python train.py --arch="preact_resnet" --dataset="gratings and oriented noise at many angles and scales" --translate=0.06 --norm="batchnorm" --residual_init="none" --learning_rate=0.0026
Rows from block 4 of a small image classifier, named by matrix and row number. Rows with one number belong to one channel. Each number is 128 + 32 x the weight over its row's rms, rounded and kept within 0 to 255. All counts start at 0. After the name is the row's rms in percent of the matrix's.
After each channel's rows are labels from the 100 images, of 14848, where the channel reaches its highest value: "strongest on" is what is common among them. Only what is clearly more common there than usual is listed. The data: gratings and oriented noise at many angles and scales.
# convs0: first 3x3 conv, stride 2 (model.blocks.4.convs.0.weight, 128x64x3x3, each kernel summed), inputs 0-63
# convs1: second 3x3 conv (model.blocks.4.convs.1.weight, 128x128x3x3, transposed, each kernel summed), outputs 0-127

convs0.112 092 [ 69 142 124 128 143 190 118  88 121 136 223 128 138  95 101 118  61 114  93 130  84 148 134 114 117 133 148 137 102 160 136  94 189 106 129 137 127 168 172 120 160  60 135  84 106 166  74 145 130 170  73 111 140 103 175 145 143  96 106 108 130 124 171 134]
convs1.112 103 [144 134 143 107  81  46 129  79 125 129  89 139  98 132 113 170  90  99 133 127 134 127 155 195 133 175  73 118  74  88 125 143 160   0  94 135 153 126 132 129 135 118  68 129 118 107 142 126 142  92  86  85 125 115 138 115 123 116 140 139  90 128 131 128 166 120 138  30 144 138  83 130 138  93 136 110 107  57 106 138 121 119 144 126  92 120 146 150 119 133 133 148 150 146 114 127 111 144 152  94 164 120 124 114 123 174 108 112  89 168 119 128 187  98 116  76 132  86  57  72 102 122  52 113 124 161  73  96]
strongest on: coloured; scale: coarse; stripes at 90 degrees

convs0.23 060 [152  47 104 183  89 145  88 140 121  79 134 120 120 118  59  66 127 139 111  99 102 110 103  89 109 113  89 119 112 116 176  99 180 107 104 139 121  76 124 127 111 170 102  57 102  70 140 100 117 114 129  90 124 149 111 124 134  67 126 111  90 103 152  93]
convs1.23 130 [123 117  67 149 166 141 111 131 128 154 150 116 121 105  99 136 149  98 121 168 145 111 138 123  80 117 116 151 133 141 112 119 150 174 133  86 115 218 100 138 122 114 130 127 177 132 118 109 112 136 159 116  81 155  99 133 106  85 106 117 116  85 151 143  98  79 116 123 140  94  94 132  94 137  89 107 148 117 132 137 133 104 110   0 108 131 114 102 126 123  99  99  68 147 166 143 156  77 142 128 144   7 119  94 118 181 143 111 105 166 175  95 154  94 150  86 130 148 140 130 118 132 139 110 131 137 105 121]
strongest on: stripes at 45 degrees; very fine

convs0.90 088 [140 131 120 192  53 139  95 136 112 119 115 125 157 145  75 177 121 131 112 107  91  61  90  74 100 105 107 127 136  87 117 114 158 145 122  92 100 134 116  88 133 151 102  80 100 125  65 110  73 151 136 126 124 107 155 113 103 143 169  74 126  83  76  68]
convs1.90 082 [137 153  86 165 119 101 128 132 113 185 143  94 110 128 145 132 134 119 104 153 142  81 151 134 132  78 188 121 142 169 128 168 189 172 176 121 101 150  88 129 187 139  75 127 140 119 133  85 128  61 138 109  99 158 172 107  69  92 155  94 121 159 170 139 164  45 197 108 128  99 104 114 120 130 139 129 155 149 121 150 123 192 183 111 144 115 155  95 130 115 104 142 127 172 146 161 110 141  98 119  77 116 148 138 159 219 140 179 140 129 162 149 227 168  95 141 101 127 110 126 130  80 120 106 157 147 162 162]
strongest on: filtered noise; stripes at 45 degrees

convs0.105 097 [109 116  99 175 120  46 173 111 133  57 124 160 131  90  70 135 134 113 128  90  61 124 143 108 153 112  49  80 121  57 128 124 133 106 128 128 126 120  99 110 134 147 117 113  94  62 109 113 153  97 116 150  98 136 143 122 107 177 144 118 102 105  67 116]
convs1.105 077 [152 151 121 169 164 121 129 138 105 174  92 141 136 104 129  57 102  94  72  93 186 141  99 122 150  80 133 122  87 122  98 133  56 125  93 255 114  96 131 111  93 133 108 113 155 147  85 164 141 102  80 157 121 149  98  91 111  97  98  99 143 181 100 165  87 134 157 116 110 119 111 102 112  81 104 106  66 161 173 113  93 134 139 204 133 133 113  95 100  90 102  77 115 120 179 132 117 145  98  88 135 164  60 126 149 125 127 118 109  90 165 128 104 182 158 114 143 113 120 121 166 118 150 109 145  83 122 107]
strongest on: low contrast; stripes at 120 degrees; scale: coarse

convs0.76 120 [106  98 131 161 117 125 117 123 146 175 138  73 143 123 143   0 123 161 100 149 126 105  52 126  74 157 120 154 119  94 146  94 125 112 110 100 125 163 139 179 120  95  87 136 121 124 102 103 197 115 115  86 143 135 120 118 129 119 112 139 158 106 154 135]
convs1.76 087 [104 156 141 129 181 143  84 112 148 108 160 135 103 127 131 137  96 143  81  65 123 105 106 126 104 116 105 151 171  85 101 156  44 113 202 161 140 173 135 122 154 145 102 178 140 156  90 108 125 221 113 148  96 177 121 120 139 128 124 122 113 111 128 131  87 134  25 136 127 116 134 104 111  78 118 113  94 132 140 115 117 160  99 138  88 119 148 149 159  25 118 104  68 150 138 123 136  75 130 126  88 107  61 141 147  93 133 131  90 121  72  59 181  89 138  91 112 133 105 137 120  95 158 130 160 131 142 118]
strongest on: dashes; stripes at 150 degrees

convs0.27 099 [ 80  85 131 197 102 126 118 124 127  78 118 112 202 150 108 184 119 110 105 153  81 101 144 118 155  81 111 146 120 153 146 114 170 145 156 136 118 120 106 174 137 104 135 174  93 112  93 101  44 109  89 140 103 122 159 107 162 158 112  44  96 131 113 144]
convs1.27 075 [124 132 134 145 175 154 100 112 105 171 111 145 129 118 138  99 164 116 156 104 132 121 105 100 140 105 107 171  95 175 122 128 177 123 155 166 138 122  98 117 120  60 113 141 112 124  86 120  86  25 163  63 124 165  75  83 138  99 119 126 143 138  99 106 118 149 163 117 105  81 130 113 104  75  97 172  88 104 150 129 136 139 143 124 160 160 127 125 133 124 126 103  80 135  97 106  89 129 133 158  53 109  25 108   9 128 119 121 130 132 130  93 173 184  91  91 122 150  68 104 120 136  77 101 126 106 103 121]
strongest on: noisy; low contrast; coarse

convs0.66 077 [132 116  95 177  72 120 133 109 156  76 120 106 125  55 152  99 105 116 137  49 115 103 162  85 129  88 126  94 104  72 133 143 107 122 145  89  81 110  89  73 131 153  74  78 120 141 126  91 116  87 116 105  89 135 173 134 121 122  73 152 139 153 153  86]
convs1.66 107 [125 104  51 115 139 118 138 153 129 153   5 105 125 161  98 103 119 131 160 159 116 130 136  93  67 147 125 130 100 130 101 157 126 136 156 217 125  68 130 146 131  74 150 123 158  77 107 122 107 130 136 113 129 203  63 126 134 141  83 108 119  65 140 148 114 125 144 103 103  74 122 157 100  89 167 115  99  86 115  94 119  56 122 105 105 139 125 109 121 142 146 118  88 103 148 134 154 129 145 128 136 129  83 118  71 115 128  84 111 187 181 100 135  68 138  88 152 151 116 142  93 116 101 126  82 103  65 166]
strongest on: very fine; stripes at 75 degrees

convs0.21 068 [185 135 115 130 127 130  87 125 170 148  48 146 100 140 182 132 179 115  50 121 140 133  97  80 136 111 101 168  93 127  81  72 147  91 149 189 118 132  90 131 116  54 101 117 145 141 150 109 138 125  93  63 112 131 118 127 148 164 147 110  95 134 165 119]
convs1.21 113 [127 149 111 145 119  85 183 111 117 172 100 111 114 109  81 119 146 129 167  99 109 150 144 109 129 168 119 106 103 103 148 147 120  19 162 130  52  98 135 101 106  92  58 126 154 123 135 118 119 142 155 137 150 168 129 113 109 132 160 106 121 160 129 116 128 129 114 167 134 125 133 142 153 156  99 143  91  48 106 159 116  66 118 134 131 126  11  93 118 137 164 147 116 123 133 128 100 131  97 130 111 136 109 137 112 162 122 113 123 143 165 137  91 152 145  78 109 117   0 125  68 148 105  94  65 169  92 136]
strongest on: stripes at 90 degrees; sawtooth grating

convs0.80 084 [153  95 137 157  89 107 133 140 146  40 117  28 194 106 142  77 109 121 138  84  95 101  64 100  80 106  71 130 152 114 123 111 117  87 121  93  84 114 121 142 152 181 124 149 143 137 105  98 149 123 107  81 140 104 141  84 115 106 118 110 145 121 144 133]
convs1.80 068 [ 83 111 133 178 185 150 103 120 107 152 146 132 121 144 108 109 110 164 199  97 121 131  72 121  74 118 187 109 126 100 114 133  72 143 182 119 130 141 144  94 110  92 193 159 146 160 103 129  37 235 153  79 131 161 115 113  92  84  83 148 124 121 131 133 117 122  67  94 140 113 147  99  85 133  97 104 116 115 140  81  86 110 156  98  97 110 147 110 111  83 118 134  76 149 136 103 104  83 117  96  56 125  99  97 142  74 149 125 107 115  87 101 118  77 160 101 114 150  70 138 112 117 157  88 120 131 146 122]
strongest on: dashes; medium

convs0.115 069 [139 161 134 137  75 157 165 114 125 101  99 100 119 174 154 106 121 106 113 112 121 102  82 119 100  90 117  90 109  52  97 106 107  70 109 133 101 123 112 130 114 189  69  67 149 106 132 115 146 125 179  99  86 116 116  94 104 128 174  99  88  80  73  75]
convs1.115 091 [113 109  73 171 109 124 164 157 107 207 136 114  85 167  93 121  89  98 104 133 134 100 133 107 134 102 179 144 127 175 147 154 170 185 162 131  86 162  79 101 156 112  67  69  96 134 127 107  88 144 234 131 100 149 149 138  80 114 144 138 125 131 155 110  99  79 127 134 111 105 111 108 136 136 151 127 158 158 115 164 142 141 161   3 150  78 137  69 154  87 136 135 119 120 137 181  98 155  99 159 125 133 156 136 192 191 149 143 119 135 138 141 137 129 133 151  95 111 113 126 111  66 127 109 112 114  96 130]
strongest on: filtered noise; stripes at 45 degrees

convs0.29 117 [220 122 168 160 123  93 232 134 100 126 180 107 178 136 132 113  96 137 111 138 129 115 127 161 125 129 128 146 140 131 196 137 113 166 120 125 127 154 173 140 175 157 126 135 121  98  79 191 105  99 127 157 140 111 207 147 128 127 150 108 159 117 120  94]
convs1.29 078 [114 143 146 143 149  50 121 143 150 141 148 153 119 121 119  91 102 156 111 126 133 128 166 148 117  78 145 122 211 122 117 154 146  93 114 137  13 131 131 123 130 196 131 153 159 184 129 133 122 194 126 111 170 147 154 123 148 119 179  82 166  89 138 123 106 129 118  90 174 149 155 163 110 139 132 171 153 158 134  98 115 123 136 114 106 155 118 135 144 158 127  99 117 108 107 108 102 116  45 144 119 141 128 133  69 145 140  91 146 128 125 142 185 125 121 148 149 147   0 147 109 131 148 143 166 169 172 151]
strongest on: dashes; fine

convs0.19 137 [176  86 122 168  68 133 104 134 117 126  96  77 153 177  60 143 113 142 128 143  94  57  83 151 138 126 129 159 164 124 116 110 167 140 146 147  93  91 132 186 125 128 107 130  98  74 101  66 103 142  91 130 137 108 114 106 129 179 140  71  76  87  95 125]
convs1.19 078 [118 141 112 166 156 153 109 108 105 127 141 136 131 144 141 111 156 144 136 156 143 121 151 112 110 142 138 115 124 213 181 111 157 118 151  31 149  99 132 113 153 167 122 138 108 178 135  87 145   9 143  32 118 110 185 126 133 152 112 131 145 160 148 143 174 139 130 122 100  78 148 104 123 101 116 156 129 143 105 136 115 143 175 132 123 126 138 150 120 129 113 104  69 117  98 121  95  83  67  85 114 182  45 127 145 108 125 181 128 103 162 150 114 118 115  97 100 110 139 132  85 143  83 103 143 128 224  74]
strongest on: low contrast; very coarse; kind: windowed patch

convs0.47 079 [129 112 127 110 105  90 120 117 123  86  87 118  96 113 133 126 136  64 106 111  97  68  92  77  70 102  78 108  56  76 108 122 123  90 151  85 112 145  85 156 135  68  78  90 115  74 122 125 125 106 110 120  85 130  91 119 139  88 140 143  79  76 138 129]
convs1.47 103 [127 158 180  97 130  86 131 173 140 139 143 123 147 141 114 146 115 138 124 132 136 141 131  86 167 123  72 173 118  85 137 142 151  42 130 149  33 134 128 115  98  72   0 126 106 122 119 126 104 118 177 154 151 110 123 106  66 114 135 137 156 159 136 132  95 147  63  93 113 138 143 127 169  93 162 133  81 107 143 113  96  72 140 170 182 137  28 120 155 114 161 149 104 130 134 137 124 145  52 127 124 132  92 111 156 119 106 134 144 105 148 133 118 138  95 131 138 129  62 112  90 142 150 110  86 127 104  89]
strongest on: coloured; dashes

convs0.73 134 [ 95 121   0 122 105 123 117 132 143 103 118  87 126 168 150 130  56 123 120  99 113 126  87  76 106 143  89 135 133 122 108 125 146 103 133 132 103  79 112 126  44 113 130 144 119 107 107  74 158 132 114 132 111  44 123 110 120 114 114  80 135 121 118 136]
convs1.73 097 [115 139 105  88 111 146 153 159 109 153 144 145 124 118 123 146 135 167 159  96 109 109 129 158  68 133 156 165 154 156 117 181  91 148 228 162  83 109 164 131 117 178 213  99 140 140 191 132 121 150 106 148 132 150 168 108 122 117 150  79 165 114 127 107 168 164 117 125 127 123 100 120 127  93 167 105 169 123 114 168 119 128 121 114 196  49 149 154 108 147 161 122 153 147 173 134 143 148  74 166 157 136 150 153 152 143 118 105 100 114 118 140  93 133 146 167 130 184 151 106   4 184 165 129 140 168  96  93]
strongest on: noisy; filtered noise; kind: sawtooth grating

convs0.117 081 [107  96  94 139  95 106 101 108 136 141 122  51 163 100 128  15 150 149 157 114 109 119 106 113 118  96  93 128 136 110 135  73 166 137 113 109 131 130  74 140 127 129 112 163 116  78 135 103 193  75 122  92 121 147 164 113 149 167 106 190 156 123 163 169]
convs1.117 090 [ 78 134 127 107 176 137  52 163 118 136 148 107 126 112 101 100 104 150  95  92 168  99 100 109 117 133 135 155 122  84  72 153  45 119 166 160 126 154 132  91 119 109 126 130 156 153  74 144  96 178 153 137 103 154  95 110 138 102  63 143 122  79 122 114 110 108  48 132  99  92 162 120 108  82 140 128  86 160 126  85  92 141 136 107 131 124 106 116 140  20 110  98  52 148 142 140 178  52 152 125 135 106  71 111 109 109 168 129  87 131  80  93 133 124 145 112 144 173 141 143 117 139 178 136 135 133  67 154]
strongest on: very coarse; stripes at 150 degrees

convs0.0 051 [162 149 134  91 180 125 136 104 140 110 126 124 101 113 155 162 160 125 137 147 148 150  90 105 148 108 115 176 107 116 164  83 153 160 143 113 129  87 138 123 128  82 151  67  43 118 153  83 151 101 104  93 118 108 235 107 131  92 163  71 144 109 164  97]
convs1.0 114 [142 116 183 163 101 123 162 158 166  21 147 134 101 150 169 155 116 149 148 109 153 122 144 141 105 114  69 133 144  54 158 125 134  51 151 118  48 146 122 159 107  78  89 147 138 120 127 158 145 122 105 140 148  82 136 147 130 137 125 170 154 137  98 113 115 121 149 165 134 146 136 137 118 112  99 138  91  27 103 156 139  96 125 114 121 155  34  81 126 126 168 154 130 105 122 120  82 114 131 108 120 109 178  46 142 134 149 168 108 127 111 160 103 129 173 123 117 124  31 123  90 120 125 103 131 120 139 169]
strongest on: sawtooth grating; stripes at 0 degrees

convs0.103 101 [150 122 142 150 177 137 212 116 140 107 169 160 170 119 129 154  16 133 125 142 156 150 166 152 150 125 135 127 143 141 193 144 134 140  88 135 146 138 175 122 135 172 157 145 169 137  50 193 135 120 134 171 141 103 153 159 136 134 175 145 149 142 134 124]
convs1.103 095 [135 114 147 125  88  93 178 126 121 117 131 176 139 117 118 129 144 143 114 127 149 133 142 134 170 135 103  93 141  81 128 145 175  81  85 169   0  89 122 143 122 118  94 146 160 128  79 121 107 145 130  94 127 103 134 105 102 136 218 137 142 113 130 116  89 121 108  81 152 140 147 101 137 148 115 176 124  89 101 129 140 106 120 146 102 157 114 114 126 133 120 128 130 118 153 118 136 162  88 124 130 115 126 117 130 183 143 129 157 134 159 139 168 111 137 162 142 109   0 134 132 110 101 115 118 173 123 173]
strongest on: dashes; stripes at 0 degrees

convs0.38 097 [ 43  70  48 163  94 100 138 105 108 119  92 141 185 155  89 124 143 123 166 114 105 133 107 167 161 135  81 129 117  89 152 132 124 102  99 109 134  97  61 119 129 131 124 115 112  84 134  74  93  85 131 143 146 145 142 137 113 170  69 116  99 145  71 114]
convs1.38 072 [130  90 113  79 175 133 113 195 157 167 122 183 156 134  92 106 136 126  96 129 161 143 132  86 148 118 149 164 117 166  81 163 117 109 104 100 112 197 125  60 141  94 159 113 181 162  83 146 134  70 147 150 141 133 118 194 144 149  80 108 145 115 130 126 130 143 201 158 116 106 142 112 110  91 102 169 140 104 169 155 101  95 131  90 130 112  71 122 131 139  92  91  93 135  96 125 165  80 116 120  98 136  68  84 140 129 145 133 105 115 223  90  93 137 183  83 145 164 123 154 133 189 161  96 155 156 170 162]
strongest on: sawtooth grating; stripes at 45 degrees

convs0.104 145 [239 128  61 130 142 153 139 129 149 130  89 106 121 107 126 126 132 145 123 101 179 124  89  81 146 130 118 140 132 125   0 137 137 136 139 136 120  84  92 123  80 148 133 150 101 140 149  68 132 131 119 148 144  94 125 105 134 135 126  83 108 144 118 148]
convs1.104 108 [129 117 124 150 141  57 103 103 143 147 125 148 144 139 104 130 135 128 140 156 112 116 149 146 114  97 122  82 132 183 119 155 134 115 164 153 101 115 140 122 145 130 202 124 194 155 162 149 145 170 120 154 114 137 123 146 142 125 146  76 160  83 138 143 174 160 189 151 143 149 147 129 135 125 149 149 124 141 111 177 128 109 125 118 174  52 106 152 129 167 181 130 175 147 149 119 123 149  29 128  96 138 100 123 145 143 107 139 116 141  95 157  66 119 135 146 109 168  93 123   0 136 142 174 110 124 154 145]
strongest on: sawtooth grating; fine

convs0.116 129 [ 87 142  64 104 190 137 124 117 124 124 153 131 133 109 151 104 209 128 138 145 178 180 138 136 203 130 151 134 116 169  81 149 141 160 122 147 155 146 132 114  25 120 151 156 140 153 181 157 143 125 131 150 148 178  96 132 149 129 144 124 139 179 158 163]
convs1.116 120 [101 138 116 175 117  79 119 118 100 118 144 140 112 132 152  96 137 115 120  49 115 118 110 183  91 118 110 180 115  32 114 110  56  97 188 146 166 135 130 112 131 166  99 125 165 138  83 129  85 168 117 154 121 152 178 114 120  88  99 134 141 117 122 126 151 127 160 248 133 128 125 123 120 187 123 131  96 121 101  82 113 151 121 116  94 145  76 127 124  99 139 133 146 127  62 113 137  83 171 128  99 130 127 107  87 129 132 116 115 120  84  92  36 101 194  81 126 150 105 122  99 108 141 137 151 141 178 181]
strongest on: low contrast; sawtooth grating; angle: stripes at 135 degrees

convs0.25 076 [172 127 136 186 119 100 139 114  83 115 125 136 139 141 110 114 155 110 181 101 162 102  54 127  83 104  79 138  61 121 110  84 170  66 111 125  97 158  69 156 105 125 119  69 115 111 119 103  73  74 128 130  94 128 152  74 125 144  73 106 120 131 126 117]
convs1.25 103 [157  87 161 123  69 130 100 119 159  15 172 161 121 160 138 123 100 112 119 145 113 192 103 105 108 151  62 115  92 133 108 127 151 148  89  79 126 225 159 134 133 107 113 131 100 155 150 127 132 120  30 136 131 117  94 146 151 178 125 169 119  93 112 119 159 157 121 116 121 146 102 119 109 114  35 135 137 113 111 154 135 120 162  44 103 110 117 121  97 108 115 148 145  80 119 109 127 119 120 107 158  96 193  49 154 154 108  98  80 148 109 140 178 160 109 112 137 145 118 116 119 163 132  93 142 113 146 113]
strongest on: stripes at 15 degrees; dashes

convs0.71 063 [149 122 135 100  91 162 100 102 166  96 120 125 134 110  95 145 129  88 152  57  84  85  78 134  93 143 102 142 182 110 164  75 165 119 135  89 118 137  89  52 103  94 141 142 136 116 164 168  45 139 126 136 116 152 143 159  82 132 119 137 116 130  56 105]
convs1.71 113 [126 122 139 148  80 148  76 130 129  60 224 152 146 121 108 160 104  77 114 181 126 118 139 114 149 121  91 125 127 164 169 118 135 190 148  75  91 194  34 157 116 110  57  98 114 127 163 125 148 118  85 143 123 119 107 146 117  95 143 151 134 135 152 120 133  62 107 117 153 138  74  71 112 116  44 108 122 140  99 129 113 158  79  59  79 108 104 120 112 144 149 156 135 135 154 124 173 155 111 138 129  64 153  61 165 171 132 154 111 155 160 145 180 129 104 113 131 133 164 146 130 112 121 131 115 160 122 115]
strongest on: very fine; filtered noise

convs0.63 084 [168  70 114 182  40  99 139 146 126 144  96 133 184 150  93 122 134 130 170 111  55  94 100 116  63 139  76 150 132 128 202  95  92 106 100 155 125 121  61 139  89 132 117 131 111 148 114 126 148 142 116 141 161 132 161 123 114 129  86 142  96 123 108  93]
convs1.63 097 [131 111 151 128 128 169  98 147 159  39 153 151 151 146 120 134 123 143 106 142 119 133 138 120 101 137  77 152 124 142 151  88 133 163 105  66 106 255 114 113 120 161 157  92 174 140 113 144 142  92  34 168 161 136 153 196 153 174  89 187 123 145 108 117  82 145 117  96 154 115 119 106 116 128  42 124 135 117 103 152 147 112 118  99 100 117 104  87 166 153 134 126 121 132 170 100 179 119 138  87 175 113 181  69 141 114 107 132  94 131 122 116 161  89 137 140 114 111 131 159 100 133 150 117 143 104 209 119]
strongest on: coloured; stripes at 0 degrees; scale: very fine

convs0.83 123 [155 134 118 186  61 121 112 112  95 166 116  64 127 150 110 155 120  98 131  86  97  57  80  92  47 102 111 136 138 120 122  97 125 119 165 105  97 149  87  62 114 121  94 130 131 110  97 115 108 119 100  96 133 125 106 103  96 113 115 102 156  62 115  65]
convs1.83 084 [131 129  96 120 102 175 174 143 117  93 186 112 133 116 165 156 122  89 130 141 166 112 179 108 105 193 135 149 158 178 186 143 161 115 133  78 138 156 100 143 120 190 105  99 152 100 198 101 158 119 123 118 141 116 187  99  96 119 142  70 116 145 149 130 164  92  72  95 103 117  88 133 118 147 151 134  81 142 142 140 121 131  94  41 100 125 123 112  96 150 155 158 179 145 164 166  84 155  79 188 149  83 194 115 117 175 124  93 162 141 151 188 133 140 135 141 134 142 186 129 170 127 122  99 165 146 184  84]
strongest on: stripes at 45 degrees; stripes at 30 degrees